config.toml
crop_scale_min = 0.8
translate = 0.12
widths = [24, 40, 72]
grad_clip = 1.0
lr_schedule = "step"
warmup_steps = 650
weight_decay = 0.02
adamw_weight_decay_other_params = 0
Rows from block 6 of a small image classifier, named by matrix and row number. Rows with one number belong to one channel. Each number is 200 + 20 x the weight over its row's rms, rounded and kept within 0 to 999. All counts start at 0.
After each channel's rows are labels from the 100 images, of 14976, where the channel reaches its highest value: "place" is the part of the image that holds the peak. Only what is clearly more common there than usual is listed. The data: rendered rooms with furniture.
# convs0: expand pointwise conv (model.blocks.6.convs.0.weight, 120x40x1x1, standardized in use), inputs 0-39
# convs1: depthwise 5x5 conv, stride 2 (model.blocks.6.convs.1.weight, 120x1x5x5, trained with AdamW), a 5x5 kernel
# convs2: project pointwise conv (model.blocks.6.convs.2.weight, 72x120x1x1, standardized in use, transposed), outputs 0-71

convs0.77,178,204,211,198,207,216,195,154,178,193,183,188,193,155,223,202,203,215,178,193,174,205,194,200,183,226,199,195,200,208,209,232,206,228,239,225,211,232,239,210
convs1.77,205,208,206,208,205,210,207,207,208,204,197,195,185,174,188,174,165,171,159,160,181,183,178,168,182
convs2.77,224,154,188,176,200,182,213,203,159,207,218,206,202,154,226,225,188,189,190,191,193,217,180,195,226,201,204,191,198,190,196,227,189,215,180,216,201,155,177,205,180,213,209,183,171,173,201,185,215,212,185,218,204,169,168,178,196,191,167,190,229,215,231,223,233,224,214,206,187,194,174,215
place: bottom right; bottom centre

convs0.63,189,201,145,224,192,160,215,191,232,176,169,222,192,193,175,202,199,207,195,177,175,194,184,160,210,170,215,196,167,203,190,213,201,190,189,198,217,200,216,191
convs1.63,169,164,183,161,153,182,177,178,188,183,194,208,204,208,205,181,207,214,210,193,184,182,196,186,184
convs2.63,182,175,149,199,205,182,224,183,205,210,223,195,206,178,204,176,201,216,187,248,233,202,215,181,160,173,181,184,238,208,186,217,201,166,213,192,199,199,207,214,208,198,187,160,201,234,207,192,185,154,207,206,196,231,223,177,188,195,209,198,206,208,206,200,209,200,198,212,216,192,234,161
place: bottom left; bottom right

convs0.88,179,195,190,177,205,221,191,208,249,195,218,186,196,226,171,210,216,203,237,226,180,180,171,203,182,240,192,233,203,200,195,215,194,195,199,191,193,234,174,222
convs1.88,192,192,213,207,201,212,206,220,225,215,229,229,222,237,231,220,226,218,230,227,203,205,198,222,214
convs2.88,198,210,208,192,225,211,226,198,184,178,177,195,180,179,213,176,237,228,193,224,197,217,165,242,185,213,137,186,225,211,230,199,181,179,203,187,206,165,200,170,250,224,203,209,209,209,193,224,180,208,200,200,205,198,168,188,196,233,204,203,202,206,188,210,189,221,198,209,182,217,222,183
place: top left; top centre

convs0.107,217,171,214,180,190,196,180,187,171,197,199,208,226,199,215,185,232,198,164,209,226,217,187,237,216,175,193,184,225,224,196,222,226,200,181,206,182,245,189,213
convs1.107,205,188,199,202,203,187,179,186,189,198,181,171,176,162,184,174,161,173,166,177,189,186,194,187,188
convs2.107,214,184,208,192,206,221,207,200,196,198,204,162,199,202,207,245,234,225,204,194,207,209,181,191,205,196,222,205,184,209,213,208,160,207,211,183,204,216,240,231,219,167,180,219,189,261,168,183,183,207,178,205,197,219,188,204,216,217,166,168,198,189,200,189,217,218,152,201,201,220,175,208
place: centre; middle right

convs0.95,135,205,213,206,210,179,190,196,257,198,216,206,195,200,195,189,198,182,224,208,164,175,186,205,188,225,210,217,184,213,203,231,208,179,190,211,181,201,190,182
convs1.95,198,195,207,202,194,214,220,218,219,212,220,234,231,234,230,217,228,233,229,219,206,201,215,215,199
convs2.95,209,210,177,210,167,215,207,207,204,204,182,193,173,187,232,265,190,187,185,210,163,207,189,192,194,262,209,237,215,204,197,212,162,189,182,202,203,195,181,206,201,200,245,200,215,211,202,196,214,203,201,207,166,184,230,189,178,206,191,174,224,214,184,198,210,193,209,217,160,209,190,205
place: top centre

convs0.99,145,218,211,211,203,177,166,163,211,190,180,214,186,188,199,219,180,213,191,182,217,199,198,213,173,195,224,232,239,182,188,203,206,176,190,190,173,196,180,202
convs1.99,202,204,203,202,203,197,191,191,200,200,178,170,179,171,186,168,163,165,156,183,185,181,185,186,188
convs2.99,182,202,181,184,190,223,198,201,205,174,206,232,213,199,219,225,186,241,172,197,205,191,190,220,182,207,199,227,239,165,209,201,218,194,198,180,199,178,199,164,185,203,216,185,229,182,167,226,199,180,198,193,195,187,220,224,212,207,210,185,190,193,165,262,157,188,198,174,214,173,196,201
place: bottom right; bottom centre

convs0.93,182,170,242,186,185,160,213,194,199,172,200,196,240,177,174,225,223,203,218,204,214,190,233,186,203,206,178,196,206,177,169,207,184,214,203,175,187,214,220,191
convs1.93,192,193,197,203,197,197,198,213,206,203,212,229,231,229,215,221,237,236,239,221,213,221,219,220,213
convs2.93,172,184,203,215,209,206,183,174,193,229,200,258,233,167,182,181,207,182,191,191,219,199,222,192,191,190,194,201,175,195,227,200,209,221,232,212,194,184,184,184,197,169,190,169,212,241,196,185,225,203,186,174,218,158,185,188,209,221,227,191,186,197,187,243,185,190,197,205,222,169,219,196
place: top right

convs0.62,143,215,216,220,201,213,162,222,223,179,219,213,220,188,195,214,220,166,209,213,213,187,200,227,183,218,232,187,194,196,205,231,223,191,211,206,193,204,173,184
convs1.62,181,199,200,192,194,210,210,211,207,202,228,225,223,229,213,223,238,224,235,229,214,219,202,225,220
convs2.62,221,243,202,165,215,213,172,190,206,181,202,206,201,214,221,145,176,197,197,194,208,206,236,204,192,202,179,217,175,167,216,192,211,217,191,199,188,215,157,192,176,222,240,219,192,238,222,216,228,187,174,215,187,200,207,189,184,211,222,167,217,201,235,183,209,187,199,219,194,181,207,191
place: top centre

convs0.0,173,200,227,222,225,198,216,203,188,209,178,203,204,197,229,190,203,193,217,221,198,237,179,209,201,225,167,204,203,191,138,219,184,176,165,225,197,205,195,197
convs1.0,191,195,194,195,207,192,192,192,183,203,182,183,172,174,191,173,158,174,164,170,181,176,182,182,187
convs2.0,176,204,187,183,209,211,197,243,178,209,173,177,213,206,202,192,270,182,170,209,190,216,208,196,214,207,188,173,184,178,172,204,195,204,238,231,199,215,189,229,194,213,196,176,218,203,244,199,225,182,214,203,156,224,185,199,198,199,213,197,223,221,203,161,191,209,182,197,210,212,197,212
place: middle left

convs0.71,211,220,205,173,228,222,192,207,187,202,184,214,211,205,185,200,196,178,191,203,175,232,198,187,214,220,196,192,178,220,182,176,212,170,139,237,224,202,223,186
convs1.71,204,206,206,204,204,203,201,196,198,202,187,177,172,166,187,173,162,169,158,177,176,180,192,180,185
convs2.71,189,174,225,171,175,234,229,215,183,195,251,189,182,210,193,208,182,172,211,207,193,205,193,210,212,224,201,172,155,217,237,187,219,187,173,185,201,194,203,180,217,237,201,204,200,229,204,178,184,159,220,225,191,207,227,196,184,213,184,198,174,181,201,182,203,168,182,202,216,225,188,205
place: centre

convs0.116,180,231,201,174,236,218,184,214,194,198,201,167,209,189,218,200,222,220,227,175,203,224,231,182,201,209,191,211,234,185,241,202,195,169,213,212,225,194,199,173
convs1.116,208,211,206,207,209,204,199,195,193,202,180,169,172,166,176,173,165,174,160,166,193,192,199,191,191
convs2.116,177,174,195,187,210,184,184,192,200,194,202,204,218,185,229,202,179,202,198,193,197,202,172,212,250,157,226,209,223,234,231,169,229,189,212,218,200,187,196,205,176,198,208,214,207,220,201,186,203,210,178,167,194,235,200,187,181,184,196,205,205,259,222,171,175,178,240,221,195,207,202,184
place: bottom centre; bottom right

convs0.76,196,243,170,215,201,179,181,200,199,230,185,199,238,202,184,190,224,215,199,229,222,184,190,147,207,186,222,187,213,203,207,210,176,228,207,225,201,213,175,200
convs1.76,202,208,195,207,203,191,195,191,205,196,177,179,182,172,156,162,168,196,168,174,182,190,210,178,179
convs2.76,175,180,187,184,199,183,191,195,184,220,220,184,207,189,213,190,188,235,198,210,171,199,184,204,190,209,205,209,223,193,217,196,195,221,234,205,243,230,224,222,218,157,200,218,229,189,194,200,164,199,194,209,158,206,215,228,158,199,225,205,180,222,205,206,198,176,228,182,158,209,237,187
place: centre; middle right

convs0.53,182,177,150,212,228,173,178,204,174,215,207,198,207,179,233,201,220,198,225,194,197,209,173,218,216,197,183,173,195,223,192,208,149,199,178,204,197,213,201,178
convs1.53,203,194,197,199,198,197,184,187,182,192,181,165,165,165,170,179,169,180,169,169,189,192,198,186,189
convs2.53,208,183,213,176,208,218,209,209,190,159,197,204,200,185,178,145,215,201,182,227,210,181,201,220,175,194,198,220,213,210,217,180,199,243,161,208,192,172,192,188,196,168,227,202,193,222,207,199,211,208,207,180,220,193,211,205,169,205,222,186,201,208,137,217,224,224,196,227,216,167,188,194
place: centre

convs0.111,191,200,220,213,208,201,162,206,199,165,207,204,177,176,213,236,199,198,181,193,170,223,170,238,185,229,163,206,173,195,218,207,221,199,215,199,192,186,236,199
convs1.111,201,199,203,216,189,199,217,224,222,205,223,223,224,230,228,221,225,230,230,225,196,213,226,223,208
convs2.111,219,177,167,203,226,231,192,223,199,219,236,209,205,220,223,218,224,227,154,183,206,198,175,198,221,176,198,174,233,175,175,226,193,222,193,180,184,157,180,179,189,189,178,175,183,215,187,204,211,224,195,200,208,180,181,210,181,175,159,198,200,191,173,207,205,180,191,211,184,218,204,189
place: middle right; middle left

convs0.73,199,216,186,201,165,216,172,200,190,185,204,178,207,191,234,226,201,189,197,192,196,226,187,253,165,213,160,186,201,192,224,213,210,218,231,187,210,202,224,223
convs1.73,202,196,193,200,202,184,185,196,186,175,168,180,178,168,163,183,169,177,173,168,196,185,185,185,192
convs2.73,220,187,182,193,168,201,207,200,210,172,191,196,225,188,175,191,174,152,220,180,218,242,164,196,182,227,203,191,220,187,214,159,176,176,182,199,183,171,192,189,192,161,191,201,191,205,193,176,192,209,238,176,218,216,214,176,202,222,216,187,212,208,198,219,158,194,193,196,198,174,204,229
place: top centre

convs0.4,184,239,173,209,229,205,227,196,185,200,187,243,222,212,194,218,204,242,170,212,185,212,184,222,192,230,182,215,203,204,183,182,227,174,187,208,208,193,203,227
convs1.4,200,207,203,205,205,203,198,187,190,200,197,181,169,169,188,188,165,161,161,179,184,181,174,171,185
convs2.4,236,213,175,192,231,211,200,218,209,189,241,177,238,200,197,207,189,176,182,198,195,191,206,257,205,197,186,195,186,200,223,218,212,176,207,189,203,196,220,258,198,213,164,207,204,151,196,185,206,189,191,213,177,167,210,186,179,220,224,204,217,184,231,181,191,228,202,187,194,206,207,191
place: bottom centre; bottom right

convs0.91,166,137,214,200,225,185,180,186,173,203,200,188,208,230,183,192,216,216,214,207,212,169,171,217,178,195,206,208,191,200,185,194,218,198,194,210,210,151,206,208
convs1.91,195,191,210,200,196,217,209,214,224,211,225,229,222,239,228,224,228,222,234,219,218,198,218,215,200
convs2.91,230,196,209,201,244,230,202,209,196,174,203,187,254,167,199,198,225,156,180,174,222,210,193,175,197,235,168,214,220,181,186,212,221,186,209,173,203,200,207,192,193,154,196,238,191,207,198,200,220,203,192,210,199,208,196,212,181,217,192,205,171,227,175,183,209,199,227,202,190,202,236,206
place: top right

convs0.80,174,180,179,195,180,195,193,210,212,181,177,151,186,209,211,224,198,184,160,195,236,182,182,218,194,198,163,193,176,182,186,209,207,188,173,197,160,199,198,184
convs1.80,208,214,203,212,209,225,228,218,229,233,232,223,222,236,232,220,211,210,219,216,207,195,188,198,202
convs2.80,248,236,239,202,157,220,207,188,187,196,188,209,200,186,194,172,200,169,183,188,188,208,191,183,181,170,199,214,233,219,216,210,216,174,194,219,177,206,178,208,185,207,183,206,204,194,210,213,176,197,244,184,173,188,225,198,175,180,220,232,199,214,198,231,189,184,214,175,196,244,185,201
place: centre

convs0.84,195,191,201,239,239,185,212,216,201,187,212,216,226,211,224,199,187,197,194,215,193,194,214,178,180,236,212,228,215,211,180,182,252,171,203,169,200,214,209,224
convs1.84,195,193,192,190,196,195,209,209,200,205,214,225,223,230,219,227,238,231,234,223,222,221,228,218,210
convs2.84,184,187,196,207,236,211,226,201,161,201,243,209,204,206,189,186,177,193,175,182,184,229,176,176,251,176,182,187,212,218,222,170,211,201,187,200,207,199,215,212,217,180,221,196,176,201,217,196,183,194,214,196,190,207,184,201,213,222,233,210,191,157,168,212,150,207,171,226,207,217,208,202
place: bottom centre

convs0.79,190,201,220,213,197,210,219,196,171,174,226,202,186,184,211,222,193,182,218,238,219,193,204,160,239,241,215,207,185,192,217,221,195,174,200,235,174,202,184,212
convs1.79,208,194,200,212,199,213,209,213,231,212,223,231,228,239,227,227,215,227,232,223,200,208,212,213,206
convs2.79,220,206,170,199,249,199,203,179,180,216,225,205,212,215,181,200,203,155,217,185,207,216,170,195,185,233,180,181,227,206,208,212,208,226,188,140,208,208,218,216,163,191,203,196,189,206,207,205,202,165,172,193,196,201,246,199,170,183,194,196,207,209,183,220,187,220,213,171,204,213,227,188
place: top right

convs0.13,177,188,203,234,185,231,194,198,198,222,200,207,198,173,206,251,179,191,196,177,243,211,198,198,161,191,206,222,207,192,222,223,221,189,235,196,181,203,201,176
convs1.13,203,200,192,199,205,195,190,176,188,200,179,167,160,165,190,175,164,162,174,186,196,193,187,194,197
convs2.13,214,201,193,210,148,212,211,210,240,183,209,194,186,193,225,210,184,217,196,172,176,197,195,186,207,226,184,202,226,218,191,215,216,162,206,216,197,158,190,182,169,187,185,174,179,210,191,201,167,205,238,206,199,248,198,203,211,211,184,228,239,189,200,206,172,216,204,210,208,164,213,175
place: top left

convs0.78,200,199,193,225,197,209,203,208,222,209,192,177,137,181,181,215,245,230,176,193,193,188,213,202,225,210,202,202,172,181,164,200,211,176,200,202,218,181,214,182
convs1.78,219,216,215,222,218,216,221,230,237,229,221,225,223,227,232,213,211,213,218,214,210,202,203,207,205
convs2.78,208,184,206,206,219,231,207,215,193,181,190,192,183,169,206,211,208,196,203,184,179,161,210,185,211,210,202,207,218,181,218,196,213,216,201,206,196,195,216,204,208,193,210,198,195,220,174,166,155,226,189,210,206,165,234,228,199,226,218,207,227,201,251,196,188,248,209,188,154,179,231,231
place: centre

convs0.23,218,176,184,203,220,237,181,174,191,213,222,211,209,231,186,206,188,227,194,173,225,212,246,173,224,213,195,210,210,200,173,170,202,186,181,228,184,219,194,198
convs1.23,206,199,192,198,202,198,191,181,169,202,177,177,183,160,182,167,164,191,175,160,194,190,192,185,189
convs2.23,232,239,154,216,183,208,160,213,219,193,190,210,215,217,209,197,212,224,203,153,181,174,211,200,203,159,171,186,210,235,216,218,208,182,183,193,208,256,203,190,183,199,206,205,192,228,188,205,248,192,189,192,239,211,195,190,201,187,195,212,217,227,195,194,184,196,191,192,211,208,185,205
place: middle right; middle left

convs0.113,234,224,216,195,196,194,195,202,182,202,239,200,190,212,216,207,162,173,189,218,222,244,197,195,225,183,211,187,205,199,206,202,217,187,195,249,239,210,223,207
convs1.113,210,200,185,192,201,218,220,191,197,217,222,225,222,212,245,227,237,220,229,221,208,209,207,224,214
convs2.113,224,211,204,193,210,164,218,203,192,201,155,221,224,214,194,211,157,218,216,181,235,203,230,203,191,185,193,214,200,197,182,192,184,227,236,227,201,179,169,216,174,206,206,231,189,185,192,198,207,229,205,212,177,200,203,210,230,230,183,202,184,186,208,196,229,197,207,213,136,215,217,184
place: bottom right; bottom left

convs0.59,161,210,184,192,172,193,218,177,208,169,218,193,211,239,217,214,185,179,219,200,235,212,230,206,206,192,196,199,193,218,143,186,219,199,200,199,231,210,204,201
convs1.59,193,201,207,216,194,201,202,212,214,211,219,226,226,229,224,215,229,237,246,215,211,207,215,228,203
convs2.59,202,174,225,174,212,193,213,191,152,165,243,188,217,216,181,179,177,209,197,196,173,217,200,203,198,163,207,198,232,208,210,204,180,221,177,230,207,204,197,222,178,185,209,165,193,208,189,222,203,167,211,199,204,209,231,178,177,216,183,203,199,217,189,223,233,225,186,245,210,221,209,183
place: bottom centre; bottom right

convs0.109,203,204,198,216,210,192,239,158,222,176,204,206,238,188,212,181,213,225,189,180,211,217,196,197,232,233,177,217,199,212,165,181,194,192,176,230,227,191,215,197
convs1.109,200,199,195,200,198,197,181,188,187,186,185,169,167,169,176,181,167,169,166,173,183,184,188,182,193
convs2.109,211,178,151,193,186,201,220,229,225,224,217,220,176,214,184,178,208,203,157,183,229,194,221,213,173,243,237,179,174,219,230,190,201,188,205,177,215,226,178,197,205,188,183,192,189,185,225,238,185,199,200,227,198,180,181,200,192,191,205,214,225,170,201,204,195,180,227,203,203,195,216,223
place: bottom right; bottom centre

convs0.98,174,235,190,187,205,182,200,195,189,233,203,242,225,183,213,211,202,229,213,177,212,190,189,184,195,223,152,225,182,192,233,190,202,201,168,178,216,202,196,182
convs1.98,201,200,196,195,205,202,197,180,184,206,183,176,160,170,192,179,166,162,161,181,193,186,188,180,187
convs2.98,238,187,204,177,217,194,214,205,254,184,204,182,228,196,234,202,202,171,199,189,193,188,185,200,220,179,243,224,201,206,192,187,200,192,182,211,177,181,195,223,199,220,190,196,192,164,240,233,161,230,191,211,207,197,216,155,171,202,192,200,207,214,205,228,193,192,215,181,183,222,221,184
place: bottom centre; bottom left

convs0.21,215,173,207,211,201,207,210,210,211,216,183,224,239,258,197,162,207,198,220,216,219,206,206,185,229,190,193,206,197,201,192,173,197,194,197,199,189,244,159,202
convs1.21,210,191,180,188,204,192,188,173,179,195,193,173,162,167,183,197,172,160,174,188,207,191,172,187,204
convs2.21,227,222,189,201,192,222,243,243,175,217,190,213,197,218,230,180,198,197,232,159,215,238,214,165,174,219,197,176,162,230,210,188,201,207,202,173,219,201,188,192,193,179,223,201,194,198,175,218,192,211,217,193,205,220,152,198,178,214,193,201,211,187,159,178,208,203,194,209,184,191,197,209
place: middle left; middle right

convs0.20,173,183,170,192,178,211,188,193,230,161,215,209,204,196,188,226,194,221,173,196,174,235,226,193,185,152,160,190,198,219,213,213,205,196,216,192,187,197,218,196
convs1.20,207,200,190,186,189,212,217,193,172,177,224,215,196,155,158,219,209,192,168,164,202,203,190,188,189
convs2.20,217,187,210,222,207,198,205,207,207,186,211,202,203,204,228,203,186,211,210,187,207,188,190,204,207,239,193,194,221,225,191,247,180,183,231,197,191,161,192,183,229,223,209,194,175,196,154,200,245,217,183,226,173,208,194,214,211,165,181,232,157,191,219,191,230,226,228,187,204,196,213,180
place: bottom right; bottom centre

convs0.108,214,239,207,217,236,191,186,196,185,159,162,207,210,210,185,181,176,168,195,177,192,221,203,219,180,195,230,212,205,198,218,199,180,172,177,200,194,192,171,226
convs1.108,209,213,206,205,217,195,192,212,195,210,179,184,188,185,177,170,166,175,165,169,168,175,185,189,176
convs2.108,169,215,168,184,193,223,218,185,180,196,196,203,214,209,167,201,168,217,188,219,230,193,203,207,176,189,188,241,163,236,166,204,199,208,229,218,201,209,187,190,238,213,169,216,225,201,150,190,202,215,192,184,191,219,210,199,170,180,171,163,194,212,197,199,212,222,208,198,217,196,212,226
place: centre

convs0.55,223,188,224,193,229,191,199,218,211,213,219,212,226,199,196,222,207,226,220,214,228,174,202,219,204,207,212,233,202,218,188,216,235,202,236,257,198,178,209,210
convs1.55,206,194,212,215,198,219,214,218,222,220,226,228,228,229,230,218,226,220,234,223,210,207,212,220,203
convs2.55,206,229,221,188,198,234,220,204,179,205,204,184,206,163,200,229,208,203,216,177,226,172,168,208,203,225,185,168,221,209,207,215,219,215,219,196,128,206,204,227,185,170,243,197,236,191,206,203,207,177,210,203,204,214,224,184,192,178,186,211,208,172,186,199,186,203,217,197,178,176,208,201
place: top left; top right

convs0.7,213,183,227,233,201,208,171,164,219,241,195,196,177,223,219,216,210,216,181,237,210,182,206,217,191,228,204,214,239,193,202,173,226,210,206,219,203,206,191,213
convs1.7,198,211,219,229,209,210,210,216,231,209,228,206,219,226,214,232,199,215,225,228,224,205,225,233,204
convs2.7,136,187,207,207,205,176,234,157,186,211,207,195,216,178,212,204,208,167,198,230,187,217,204,188,197,216,186,176,191,209,217,243,194,174,231,213,202,174,226,243,203,195,184,225,217,190,210,220,201,165,215,185,202,208,195,204,199,176,184,183,168,225,172,201,216,207,194,208,223,193,189,199
place: top right

convs0.64,187,150,216,168,234,206,212,186,189,187,213,199,171,214,173,216,213,192,210,213,225,165,168,202,193,185,190,213,174,226,187,202,210,186,226,200,217,176,179,216
convs1.64,195,201,200,216,198,217,208,219,222,215,222,229,232,237,224,211,230,228,233,224,212,209,203,215,203
convs2.64,183,210,200,162,191,207,208,230,197,201,224,203,191,214,188,229,180,202,205,185,213,191,235,188,234,183,203,207,226,212,187,168,163,199,196,229,242,220,188,189,217,210,151,237,204,192,175,215,212,194,214,179,182,167,180,170,196,196,192,192,244,169,208,199,206,192,170,191,182,203,207,178
place: top right

convs0.87,201,210,170,161,184,203,233,192,186,204,183,199,204,196,183,212,174,186,225,148,210,197,236,182,181,168,196,176,196,195,191,182,191,232,176,178,222,193,205,207
convs1.87,201,201,195,178,190,211,224,209,202,199,223,233,211,230,220,213,206,216,211,194,193,157,175,156,178
convs2.87,193,203,164,176,188,191,249,223,161,204,236,200,198,206,223,203,216,223,156,211,203,157,185,181,188,209,190,202,216,198,171,212,210,190,198,223,186,224,181,193,211,170,172,206,208,216,196,202,213,204,176,235,200,219,193,230,200,171,206,182,232,213,172,182,219,217,174,199,206,222,189,172
place: bottom right; bottom centre

convs0.115,209,221,207,193,205,207,200,168,198,195,205,199,165,200,217,221,221,195,207,169,153,169,217,229,210,194,229,183,185,198,172,217,177,178,159,197,207,181,230,201
convs1.115,197,201,199,196,201,187,177,191,180,194,168,168,172,157,181,171,169,183,173,181,200,189,187,184,199
convs2.115,200,198,178,198,196,197,173,201,193,208,172,191,208,192,179,188,231,211,232,191,235,225,187,212,208,202,222,248,222,199,189,207,195,187,173,191,179,203,225,176,227,168,178,186,195,182,189,208,191,210,197,207,213,225,229,200,243,216,210,186,217,205,175,185,149,212,175,219,169,239,201,229
place: bottom left; bottom centre

convs0.15,196,181,202,183,248,218,179,156,198,213,194,218,201,196,200,204,203,201,215,222,178,199,219,208,196,233,166,183,240,171,223,205,227,200,219,224,195,226,217,195
convs1.15,217,219,220,219,211,231,213,220,238,221,222,224,236,233,219,212,207,216,227,207,206,202,192,207,199
convs2.15,200,194,221,184,237,238,218,166,231,208,199,172,194,193,219,163,200,184,215,174,235,203,186,188,183,162,200,201,169,212,199,194,191,220,232,199,213,181,237,198,185,236,201,232,207,210,203,228,158,240,199,209,184,191,186,202,197,202,217,197,190,192,205,240,212,191,171,188,199,191,212,212
place: bottom left; bottom right

convs0.60,210,197,211,210,191,181,202,184,203,228,145,185,183,202,197,243,205,186,188,180,213,205,190,195,204,174,202,230,169,167,237,163,190,197,181,205,207,195,176,191
convs1.60,196,201,209,203,198,205,216,205,209,213,228,228,216,226,231,223,235,218,235,235,217,220,214,219,212
convs2.60,209,200,199,236,198,199,251,199,188,216,182,218,216,193,160,228,196,224,193,193,188,179,207,195,264,213,172,181,196,208,198,201,206,199,185,215,220,202,210,172,209,202,196,177,204,179,212,174,195,163,217,205,197,217,250,202,194,242,170,181,195,208,176,196,210,194,196,178,188,166,218,190
place: bottom right; bottom centre